config.yaml
dataset: "rendered dice on a table"
train_examples: 145000
translate: 0.06
color_jitter: 0.2
bottleneck: "denoising"
downsampling_factor: 8
encoder_norm: "layernorm"
encoder_activation: "star_relu"
encoder_mlp_ratio: 6
loss: "l1"
init: "trunc_normal_002"
optimizer: "muon"
adamw_lr_other_params: 0.00083
batch_size: 384
Rows from block 7 of the encoder of a small image denoising autoencoder, named by matrix and row number. Rows with one number belong to one neuron. Each number is 128 + 24 x the weight over its row's rms, rounded and kept within 0 to 255. All counts start at 0. Numbers have three digits each.
Before each neuron's rows are labels from the 100 images, of 14848, where the neuron reaches its highest value: "top examples" is what is common among them. Only what is clearly more common there than usual is listed. The data: rendered dice on a table. In brackets: how many of the 100.
# fc1: MLP up (encoder.blocks.7.mlp.fc1.weight, 1920x320), inputs 107-213
# fc2: MLP down (encoder.blocks.7.mlp.fc2.weight, 320x1920, transposed), outputs 107-213

top examples: red die (47)
fc1.604:112120106146138095180126131082175105117134089134130098164103133130109102117103104114148141110134103148112122154127123124114126142149094099139109134101124141126096169121090133087109097129106113097148127148112150094127138168097098148113147133123119196086101120115111159129111123139155182163133155128116088134129140111148112
fc2.604:143208123111153179112099100133121141142137176079132131131150154116142105127146140124114164133112153125125148168088133112126134133154131129141125186130084099150167162095143136128133148113135110109113120122098123166139130102144122112140104122174166108114111145098122119095111116127155176110117192099180140129089135141142122

top examples: black die (35)
fc1.722:119068083107119101130180168116165138097146125164113105121138075123139132109137139154166130142149135130127140119161123143123136135124111089070143094141125121101130117106103124149099144125132143135123118121135090129134118133158087107172119117106116099145129115112106130108111150136139149097075132148181113147078141145141133
fc2.722:117107113139102126110071143152100090163142140102120154156097126141164151113146147090130099108205106135097118131116143180103070112100168111183131122156145118126133161173139116156136112115152143137065072140135142095090151121125142123123148149120122123156175128108159105127109153132136151151123133121120140130121167095139168

top examples: dice: three (80); blue die (42)
fc1.174:122125075122105191145108100108128129119125089101173150132135169136163110143132205135111098120142105101114116123157113123151152149174135095185135183098071115136097142147117143117115140178109148095159127099158126075130157149124104102119135135164139132120124151122125115159094128161128138121102123119112171084122125130174102
fc2.174:179152064117121173130141098116136126187154128093099127134126130134157147120165143167114135100152141117139145119102095168150143205078147138145112073127089106133123151145127090144125097169125125108088086119111161098160169133151092110138176120168120121159119102142134110080147130148100171089135090105123124106126144093123127

top examples: dice: three (60); red die (37)
fc1.495:118087130111125129139165131133137130149151140123156127158124140145087163106158155113135138134089116104134157092138110144117133102127105145111097116149109129156124103090113173095112125140131122159150161151140133117120158095093124128110130149160165126105079129155122143127119123098118174157147115194137147106100090089135147
fc2.495:153104160145156124149128093141124106111137118094125137149124124168112121114113124121112146089102134131149115112141129184139135123102105137142103067112138123140142119095121132104138107126132107146150127129126148119180125164128121112111066116161124128141114150122136119128140124088125150126147117125157138134133094157119135

top examples: black die (35)
fc1.548:144134171129079140178119125084144116153140111095135131141118123097148139122157100168126127112106135124087106138151125118158150136102159140100128129102123096137137120127181149130125139132087137118148120102150074135141112159156156126152143138155117144154134129140149144183151133154102164128111120105116160154102106130179122
fc2.548:167186129104130111128119147131158110167146137167125141160115123143088152125157153090156087147115123121125131128189108099136149158140113116138121138115107122102146085102121118152120142129136145120109121132147140121201130134109118137104137107131124155138125114203142150116147136110109125111113182094107182136087074125163145

top examples: dice: three (64)
fc1.357:171129116143091136133104141085115120141129097163159126182151141146144125130129129081113141109098093137153107096136133122163116116107105112135109154136102071130112134116108089147099102125135110137114115110111112117125104135160133118085135137130130126127124154141145135116189134120133145081120144189154122163089147131135114
fc2.357:116160066135136107136109163135106133057119181172097140112116158100136106076152112122102130090045130107130131117107124175136120081160146132083124095131105095134150096074154126107140137107163096114111126119125123126135129161125119119138110118127127142124131149090144139116123149134122142137151127134144134116149126149099091

top examples: white die (55)
fc1.254:103143127086165112121140108148111127164128126113143084115131100145099105132151099090124132159123130157140130163111145097166092136125107115106131101132094120157133132145112114180113135139135167130153116104094117136159130139134126128157100112099139118166136138103136119115126136120152165116097127157143255159140134138125103
fc2.254:121129169135135121139135138126133128135112117153063141098095130134116114122194142126169078148174126095140152113147100095126158122132141134184158180134122125132121112113134090156158117160123125107120163113116096122125148121130142137124091119137130142132124163157092114109101069129167112132145172092135165106147110135121109

top examples: purple die (47)
fc1.400:129163162172148103158131107144069136180102161104160132140144093148104105145148140158100106116163133150119153173139104143145143111121100105138091136135140155131130124146113137116131135126156167114119141063191109144165136072098142155132152073068131147146097108109121092133140130144139190113138127110148120103082119116087106
fc2.400:125075148115135040114112100118117122142117102128096105119146180127103171137156142143160119133113091139130153092096121154147102081112216068132127147141191124156109146137137151128135129109177105128093160126169112130083118119138127108109134088104148123128122143097132125093149141158134145151159088121165091121147125129135132

top examples: purple die (36)
fc1.361:111120150130093090144156121078130135179160089082142165154134101126116166174122159138097141130095124136159111146137149091158109087128111129131141116103084127178134107092119168144132152139131126124114172132119126101153121127145143083103099128138092128116135103141095116124146103110148143139105139112120170156109145150123101
fc2.361:108125125141121121114116138110097099076150134160190121120098109143134109121155134151115142109147104106165097125185120113110148120106162121135138115142136157140128121131125140128130124129154115172136105138103155078172154118110100112119109123151118125105115110099107131088115115143106111113119139124114141133147143111086153

top examples: teal die (44); blue die (37)
fc1.443:144115124109158104176120076169126159164182103141157113140133125083121133169189165117177143125152120115107093114129146166089166109117134113094128133112101137152121098104142086112103108083132119146106138142149140147172151144160102151171130107139120113080130108129125157087140124094105098095128124159106142124143117152141123
fc2.443:159156066109094129106124129166094115116116140090132126150104096138156141125091125092132128136164134137138110152181109157128163142025106125087137109168098139121115129123138141115118100135115129133157115149087118104079136137114121133085149148172102161140113137131115154135135102144088112135116095131153119122151152099148106

top examples: red die (36)
fc1.152:137141082138176108131117137161154124120123135128165114150146150123109109149131092152088107158164118130140120169154133121100126181105116131131111118140082126144135093132103098102118128130170128102085158105095113140097164129131118147136128103106103125150107118101143091108113130090151139129097123143131131131140149102087150
fc2.152:090107104131132112172106153119091124159111120100089136132128139138092136137086145173182108139207128129146124134151142140141132109135097110138121123109142152127098045098138147138120117153109096142145136136110129111108124173138127116141142129135139128133137118137141157092161106133115164148105202114111159119075093128153157

top examples: pink die (34)
fc1.352:084130150168072156145145140155093122144166215114109149128130104183088173101129135120106172132165138127140126196132141150139170120068120126115158126110127123182205124101133119074155128134148133140156140114142136092142137126077136117110155079155109107162125183144119135121156158140181167117138135108116152128126122115140107
fc2.352:143104199111090126097127113129103132122155125103149148147151159147119171164176142135143174119132138127119117122188136152122138126163097138130114135161073165119136135120106140131128162100160148123130095133150096089151117069107114133087164127092143140139132185115152122133128141123143112137127068103157104120132080132145150

top examples: blue die (42)
fc1.309:143138124165118136160060116129091153154124148096131163161128138075119141142141147096118121107157127127128113123126132130147141104156111116130155093168155117118144109103115144114159078118117126133127124129118137102123173141164134091143122138135136115175141156110133131104108156121096119123143114157142131109139096076142104
fc2.309:122093148081099116087122132133152140213126111151070127087122143116176154124144151074140126129109081139140099111133114125133165106112152121104135117135066142143138158146098105130120129090158133099089126168165156149145121118153155125133143117152143143144089123136137140111095163161130131155139159134085119155097106121090136

top examples: red die (38)
fc1.59:131091128094105171149071106170120142119134117086113107095153152084134124154134101143146123162128115126146133100119171146112128147134108131122108104142130087114085103139128090136153215116125120115119154126132141117132108174140107157138142144111090132140090144177117162107133132159162175075086117095146111114169177132146154
fc2.59:116113171116135126141156112132136148115131128153139131119146130036151129118177137115158118134087076142130140138130143130116130136165151091110123168123160141135138099099133156137136122142154144110179123129095091159141122142117138131129085141103146129124124183186117105116123128184145134136140114143159130109076116134141191

top examples: red die (36)
fc1.730:185120163133161139097109131128112123148089150092124112125138149132130117164101093142108121117135124107139125115096100152145124119084136143143120120115164118140134110099108178162102137158087148149117161124128107157106054178207136149111152137102100127122132083113142128092129111141138081154132097161115147118126107153092147
fc2.730:124174147193139117160165149113184105133134107099094095133156103097129148130078105167119166134108126141085170124125132122108107102209111125164150149169139152152141134161130118111143149094140130120163129151173119115155092138132107101118149119106143147138111130143112170145122117153121133121139173134147118110147135117130062

top examples: yellow die (35)
fc1.182:121144101135128087118178107143097147155123133147141109135116131102134134136116096102151098164097072098160104115119095095150115157105094108111127161111132125163085118098145126142133098129106086125193110124096155115141135124106122096123158134127176093152141140113136148118121098143118142120136101145153109146117164149147065
fc2.182:153143142131112149123135077142124125082159099179120123114147106108124119110126144102126107139097092120141172146139100076119142178177161140129154068095103095111103135070131140139141110118101122157080124158099129121075127112122150090139144127155152113124162088156125099122096104117107112101127151095104171087112145087085095

top examples: red die (34)
fc1.246:123110126071141183145140122122130141129122082153099123134111103133101119097084128159129091108113128138117147149165126098115107089140115140128161102043134121135110149082101129154099123090145137127091155165156124152133147106119138129107104177109147134124141151095118134130190096122152135106117152132147140165144125110086187
fc2.246:124115141157109118139096176122130121120109159094092099130079143116095117154136093119130146138115122097122135141121134104173126118130114167162140101134090114150126077117139148126143137142107147123146103119155120118073201116152106118097132090086112167119139131037070103127162136130094163138154170081142154124117140133110108

top examples: white die (37)
fc1.751:117151155102088104135128091132141150201106141124122132091078132105120133099125132112144112109125134113093123117182136094137088166142158141126145114105128134180094140103129112156132140118119121155089115131069079118115139125148105127131126142108122107127100140126113124102130151116114089078165143163126213167138122098087110
fc2.751:072156079164111149102123110147139108098129125133133099133176155114126105130103119112105085142165149150150203134150108047103121113113120159119135083102110141119121141152129090129135108138098115146147125110072099190121135120145138150148079112142135105142122148142101147102102106140130107126136131145123170088121150080148102

top examples: grey die (35)
fc1.162:118140102090100160102093129144136146198096124126128117103121162143139126120147110066149139136104139128120149098128149136076065151111127114113121114103118116118134113132145140116146155149102102135167109121072154137120118138118105160139111115142102101160128136135114114147132160140098085129132120155112149098145111118114117
fc2.162:109102147119129122166160120125111141145128139061093123079142145081101122148147135162107098146141140108118136146150141166090129170138114161175120159130161161124138102121097129102128123113111148135088154117143118137090150073144142092128086149142168107130107174105148121160065117127143136132160127141152128132136126119130170

top examples: green die (44); yellow die (41)
fc1.94:153121173112165137176122132167110121138156152126144134099107091107158136102132091111135100116158117063127135109109178126143122174127102123123152120116127137175123132108145100115152138135147137160125159123082114121113118120178117173157132108175142113121109130080136140129120150102117140155130112123115145128130125124132127
fc2.94:159150125089108153150122120146121098145153130153096115134126120138118123124100122184104112130117094116105145132124116102123125093131080127098112099125111100138141163134136142137128141108145118086139079127100115173239100154119142125127110168091117131122104092182131122121159134148103120146105100144101193121142117114068071

top examples: green die (41); teal die (35)
fc1.759:191166122146126104137080127133127116154124119143115112133140178096153113091148126125148102109077166144108094097138086118145141112109138121139123120131108116118144087129138113132123149135091094172142114111141147125147093110165160103159110153143133071157123135122098113129163083124138115071167169056161098133138137125143127
fc2.759:148159136121122099142124117118144112143141133197079158127107177124134137143119130152138103126154104146083106147165135154131157167156144119106133124125099159119169217079109117139140119156173132163159138113191094168067129146141140149113080124148133125141150138115126117123139131137104132162118135120161114109147109101131132

top examples: orange die (40); yellow die (36)
fc1.505:138108116126149161088104127146155086111128124129149112135094107113093122139125134117170128138135136131136100175124127143126170121109114111136149142123100107162139108142102182115140141097058079109131130134134123135104118110097147146093115101149146165090093132153117122130132104155089149037122109163117130140106147055122119
fc2.505:120048059122123134090115128161056127160127140099085107127085074139111165126155112170135133129153154122145090099128111165141111109101105084112134107142112157104100108143171120098115123126114128118082103146090137106110103049119120128133179133128146136135130101118131113123101150127135141115120084102117124151150126151088145

top examples: red die (40); white die (37); pink die (36)
fc1.150:154139103114199087119111122161123073159103129125132122120107147120086130124125165137127106132176132128124139117164103111115103113117109107120132120123156124181153133135147175157093093150088158090131126154078155113105154124150105162031123153105138139085113158104112115135169124126139108180130119076105150104122131131151149
fc2.150:136199129155107108137153118130106126093133135078104105129104130097141129160121120156120119104066130105159153134077139125117142138110054144129141184107149128090131206112125115119146145117091122123156117122129099125146150131095126112126080105096131148122108088126120103088122116118137123119110076121115127089153103133139115

top examples: teal die (43); blue die (39)
fc1.433:099131130109116139115115103153135107069109109163121140158102091111118091167147118133095116123111136139134104115145159133118157108126150147130113137149083161106094132117112114145112135102139118074141131156169118118151134108158155122118152080111126114092117144158084066131145162153120132171134133126143135124139140142132146
fc2.433:143087147143155187123124113114157100119076125135137152149083163145187114116162129126151156159111135150105146106110095126143141110156087132123128169137077127146137101095152120127128134116163101128132120095111157115123142111102134141132132139180109129128146102140119123062128116158101132121156161149141128155167121148111152

top examples: brown die (36)
fc1.714:142166096181180126117092105115130112134102149154144124131081134140172117135132114132105112148086153138132116146137145122159120175137119128112154119134119131142157120103105142120123134117124122131187155127108103148166150166179164073130126144119119138139099131105133170137134107110090125133121122153144133110157107149155097
fc2.714:120079127131133086113165126150114129158144098129064111126099107128088137120155128142086139132121178137159077111153111098138125146060119165134126144120146145127074142081152135123112157144071156150091108116116140105104137131114140111101142094155146100110174141103152138145101073148165095113131084140113142144083119107138159

top examples: brown die (35); grey die (34)
fc1.96:149156124078130114136120118137132123151075100140136108166152127074154174165106118124152117142141114110109096122115116164134131130173117126119115102149136131155143128126185101183126142099171151135106102144132121101065149140163100130117118140126140090145106128144127105139147145131091094095111131174093123129139115157117094
fc2.96:128158138129141109143100134132092127091121143115128137153119125063115110121126125094145137144133114109150094117100107136115087109093095098136121124121153172143136101092124150116152150124173124172125134120162144151168149161121130118122103151106138123121139107100173110083139143153149148158133131121164128131129130120098138

top examples: white die (37)
fc1.339:103119094137126121136151127080110131126116179103121169152096097132146141107124149090119134191104110174129141145129143157131133150153139095128133106089144124135077171136088141134163151109146145171181153128143113118122179142110117124142142140156140121108103126087109112113123127146068129162094147160130090103150185109143118
fc2.339:114133157144123129101134123130139137103118119154078075117153112116165139141094120125126159112108144125110134091127113175135145147183149122152132115140106177112150166107123115097112126109130154110152131129088126154087126095156155097122105140126119126115141178146133142192101083118183125117141152126156104135132205118131162

top examples: red die (36); purple die (34)
fc1.473:088148130103159122168098112114134083150101129117146147154121095124108110114117155123143153153136108099113110153179147129114087191119134123126148115112107145109110122167162085096110101087160171169113130134131161124083148133147073120133113141147153130113165111093126121121156128112136147100151105148149119153110123120122127
fc2.473:122168182097124132163144116128154119123086107093165116139156111113113124112162137114119120127091131121087153132127143092130119153156078108102137146121102157132130095125144137111125129140122113109130126150131120130185118183110136110149153127110100121123131141138135152146172131124107135150118187138121132133182172114125099

top examples: teal die (38); blue die (35)
fc1.203:116134175164113143107147078158136137163171087147153128133120120109170157170154097129184102093100115114183127117073121121160187112163134095122116141157134107102121140120122168181126129112147161125084109134116160086151111097134144158122146107114116137155086165125125131130134113110145181169129106124160155125107150150152121
fc2.203:109172100098141133118130112142130124167130089112142142091118124126129138125187145095147124122129101142161103150121132114175134182171117101152155154122133167142108094138152139131127145148132135121117184120184134105158108059172149116123130127129137115137145122117130123208153136107107110150102132118106124142159131118129077

top examples: black die (46)
fc1.556:093121176111136109192136156148174091163145150120174137135116067150148143164139093133115143137164128137138101126120137110144137159122153117131132155161130154165091141103163109099141138132131162080116130123137163106082123189160125095114120109101107117108116130131143127124134132122146149128134156111135181131167170159126102
fc2.556:109146096120119113143157097120065126034141108113147172188135157144113152143128131082146139114132099130107121121145142089113144164141165150144128091121149151099141161142125141148130117119169093126138144162145152135173129108108102092132086127125089149154126099114093127118070108135136095149147154074118098129180176138107124

top examples: dice: one (62)
fc1.55:174131152137115152109141107165096119110131091134132102133107131164145137141102144117088109116070160148142139109096141093121131100146139139163097141117139134069119094104119148102140158131106094105173112157127142102136130136127117107094104140140132128127133135160178126132147114109141163162084133106121153151103104133113148
fc2.55:196207108157122165125108189133167111131139132169118139118118121124152142119079123121163128139127167151148143123139101130114115196161132161106132169092056138136142077132153117152118128115117106150087158129116125154136137148134124130156143109140138124135123091123154102141131100142112123135130134149149131133153121093094111

top examples: white die (40)
fc1.481:158107140155123125127120115090116121101185126114083130114155160087167196114094092124163121141151107090154089118124142135110179126144179131126139086133114095106113130151140145152146196137119122157146141093174166111124144109169166138150118067115114119102129122166114122116098141121094091133093116122121144162109124132134114
fc2.481:130151161147128151114114127131174138135136108124121133149093126123188115154113134135154147152174092128089109141146141171124153136125107131125164163120120130116129213084146124123131128138142149109119094134176155120158110099093144100113118130146141133121160124156141118130142114161145136130140123120119142121096090139175109

top examples: yellow die (34)
fc1.380:123122119114121160111120147148140106161091130126112134133136168167136112131152068124108086146138133107130142131112134134137095099147139083127142141118089166093198162144106085125101124121097140136130140127134139098178079094133109120139139185158114151111131101139135117116132190117138117141133138156133196145143221113090087
fc2.380:136167170184160185115119173130152116060111146115119124129120147110125139121143121169124135126114119108116113155073123134149125137128109131188139178122143179140127087104110110120148125109146118121154121136128154137199134148119123149135134141127120152132143090093124166096065118141131129142129131121155130132125110173070153

top examples: black die (36)
fc1.335:108121105152165097108122139141143135095094150125147102131081129122158158142112095125158097134147126116151154129194133135061169083111078101161107106135099102120162149109140120112110101123104126097142117140092178130127158162135178123145134142137113081083138124125149088114101134130169164100122109103109151102102121122135161
fc2.335:141152151125131106123109158119112125152153144147140114135144097152138143116101135180150092141105144184116090193099150199133135114140078113089124162134149068118143144126154114124129141163135150146148147132105101143075121133149137159140130137088137128133128137164073094151139118121115162146119089142111147129168140129121100

top examples: black die (47)
fc1.584:117118084081111144170114121141121120107137099145211097108130133126121100113145132137134169122119123146109136141136099118112148131142124125120124139082144113054130094127109116095110160153145083139137145167154095115123140136140161119133148116134083108149122126127128139115152050095164117170151104093152091121106194145117133
fc2.584:119127105137110129118169157110131135143140101104138154143150155085133113123140142139114100151149124133121112146108125190113192132064073153194128168110123119118125143145166133122166115145099111118109164137110143131116136142134130127117171120105103132144149149119124155132132100131139092123132101169137097140134093110129170

top examples: orange die (39)
fc1.147:066105107106109137140129124166118143110140109172131108108088104144149112133122091118151105108129134135081160123151139119146119122130149121166145118107117118125107106117108136115139150132126134126134137144141163122147149144102111143131129128137193105101110145168198159166142155140152145131139115125141136099115129119124122
fc2.147:116074172130094157098111125116125110111118155088138060110116128167134140113133116118103115090092166131163139158125096093122104115095135123150111089130092111126139147164107141137128129132141112146137087153160101117060151112149091088126134135107123101124112109131174130085136142089109135106117118110170131110159155117100095

top examples: pink die (41)
fc1.498:155125061193151074125090131068133109128125126090161131135171077143122080111132124120102122137127140111107123142082103136142128056102112120124118134131149131111132117146147125087168126130127093105124160126154140181124100117158095126116114116148130144129108132102118132121159112121125174138129110113123137136124125148114129
fc2.498:111116090109086124151113097128115133119116105141150132086121171138155118154119143121132147087040164118124129128121110132127130076071083125114150225112164114132127212081099115115132102119148137160131119113098149164117141145116106149128133119161134137095144122156116097150106112125182122133172046118124081111160120131084113

top examples: black die (38)
fc1.577:127099121112121133147122115137101147098151128108167108163104170118168135104115101100116087123122111168091159124132114109073139144135173148166152155130110093158117070142172108193115100140115125082120130087136130124146126104174119158096134125129166083080121144131156096094149123086098131158122124137123123142096113166153128
fc2.577:144116075136107122093153109136155146152119124116142120126105119121098139131136124091101108156112117102121164153183126135108131183085159163145118051090111102114100097100126140130111141127157154162110113113158183121108123149086123118125096139134133119122091154143091137091179148166133098125149146072122122104118083112088128

top examples: dice: three (66)
fc1.214:116103161164163153121157147161116170176128120125097128156126170130101132128071125143147090143135100120111125129116121105115139103158163136158118131130117136119151125157162122142119087122159126146122188134126150168089109117132124113136110116127118157148094108126114123112175058124098165106101101109110123132112127110155126
fc2.214:155136133128140122097161134135165138108119102134106148095200126103112123132154131154107141114079153157131103117139129081144135131137126138126119119120175147126129117095129125171138112097100114120107117112141142098129118144108113114126126115104123126145149158115127149129135078119093095119129140145110105110111119159151092

top examples: teal die (36); grey die (34)
fc1.263:127101135084108143135149134116112106104139131151127136144134108138118113138116142112145118118128160118182148114102112125150144125155128107113146133140109108117111124108115133127138157133116131133102142101127128110104102125103103118159108142113114132126073147197076100117142194146165155152114172134117136091110148144127150
fc2.263:123118139093122127108139115146181103045153144079141208108111125112121113120140098110140140116105140118128118079155119164125133113128133109110119122144104133134124149147129143128108125166112143133156099128169138144137095128133123119146104110151130121107129138086128127132124165112130144173132147159165070127156179181137141

top examples: teal die (46); green die (42)
fc1.570:138142136144126130143155139099140166154145127132165146076123106117109136134129136132117132133060135119105126122125100122138078095154113145127138149140108147106133126102085129140153123114149118152150141116150116167136120140148147100133151111152141074161149153170065102120136137158063138178132153106107086121129142112099136
fc2.570:127120079108124162103121108104120122142123143206123158115095129099162140159130143111163129143135131150142101132130140154134142157067121152109129076166077173115141139103123094112147118156119094113103162116126130143136130152131126140132118130132132129148157130131113122127162119091132099155132158121204134124146146131054154

top examples: teal die (38)
fc1.308:136135122123150135184110109141137129136111153092109126117146148125146150139129100122126193084064109104094105106101114082095099123112103135116142090121143114074156102164164093072153169090171141147152118193147146108166137147118151151122130130137117132121108130153097108138119106130076125104165166141132180143116115100191119
fc2.308:126105145138109100127191104126118132132146117138119116090138102111118117138146135128125143109120133140084067103155145115086108141113126115165110086116107097153162092128149108128130101124151107145104154083167123119153116116143146125128146121141143113134126086126090155166131124093133131149121105115086179098169128140119170

top examples: white die (39); purple die (38)
fc1.184:096085175154129127141153086109155159107098138170192117098123131120128135122118099148122120150154138113124114143101148095153151135143135114161094106147082143120138141075084141127140130131081127159111126105141116123110135101161110087113108162162158149168111152093129058110135129107166124169150175131123126150129211141107106
fc2.184:121130191096150131099130087117086127165155153152167127099149150099119121105100141119162111107133122168153098141119103074113101139116119176166131142107105123152163156104129103113130157119111123118058123115141139144133124133145154131148154112148137122175149152159129123178100129130079086128111131134127138110108089141125108

top examples: grey die (36)
fc1.631:121149150115102147134080103165100129161130140111130144161143131098165128144088123044086113087144115184110148114132161125107135120104143122114154133151155150143131120163138124152122130132088160151138114108146119120138136140139172091144133136115112135141111178132106135167081155142139094140119101139096146152191129155138103
fc2.631:162128139112129116140134082103107097112124108162156120121125160133171140142129176087082157137163088113113065140125083107079132103133127145098123104087171110147124137119113120110151096128139185102118138088114122138143147169155104118109133154134131125100126126148116149130128119136127105127140121107113073122119155122098125

top examples: blue die (49)
fc1.98:108118172146134146106138111111099131132136116136176120103117112089106101143137139093121126128123117140134109120124152129090102132144129136152105107174097175093117138085068160127134136103162112157119116115121127167111123137110175088167121103108083137172133137133134116156161164151099133138148181153131117143127164079069073
fc2.98:151099122140100132112158166129101109111136106111131162145155094158107140153183117080128132120144124130121085140133134136157127112068096128142128153126102125120107119148157122062143129097106131150088147118144105102078114089126124136128162167140120163159126139134110179085119140109122115127160165114136122141156137144078161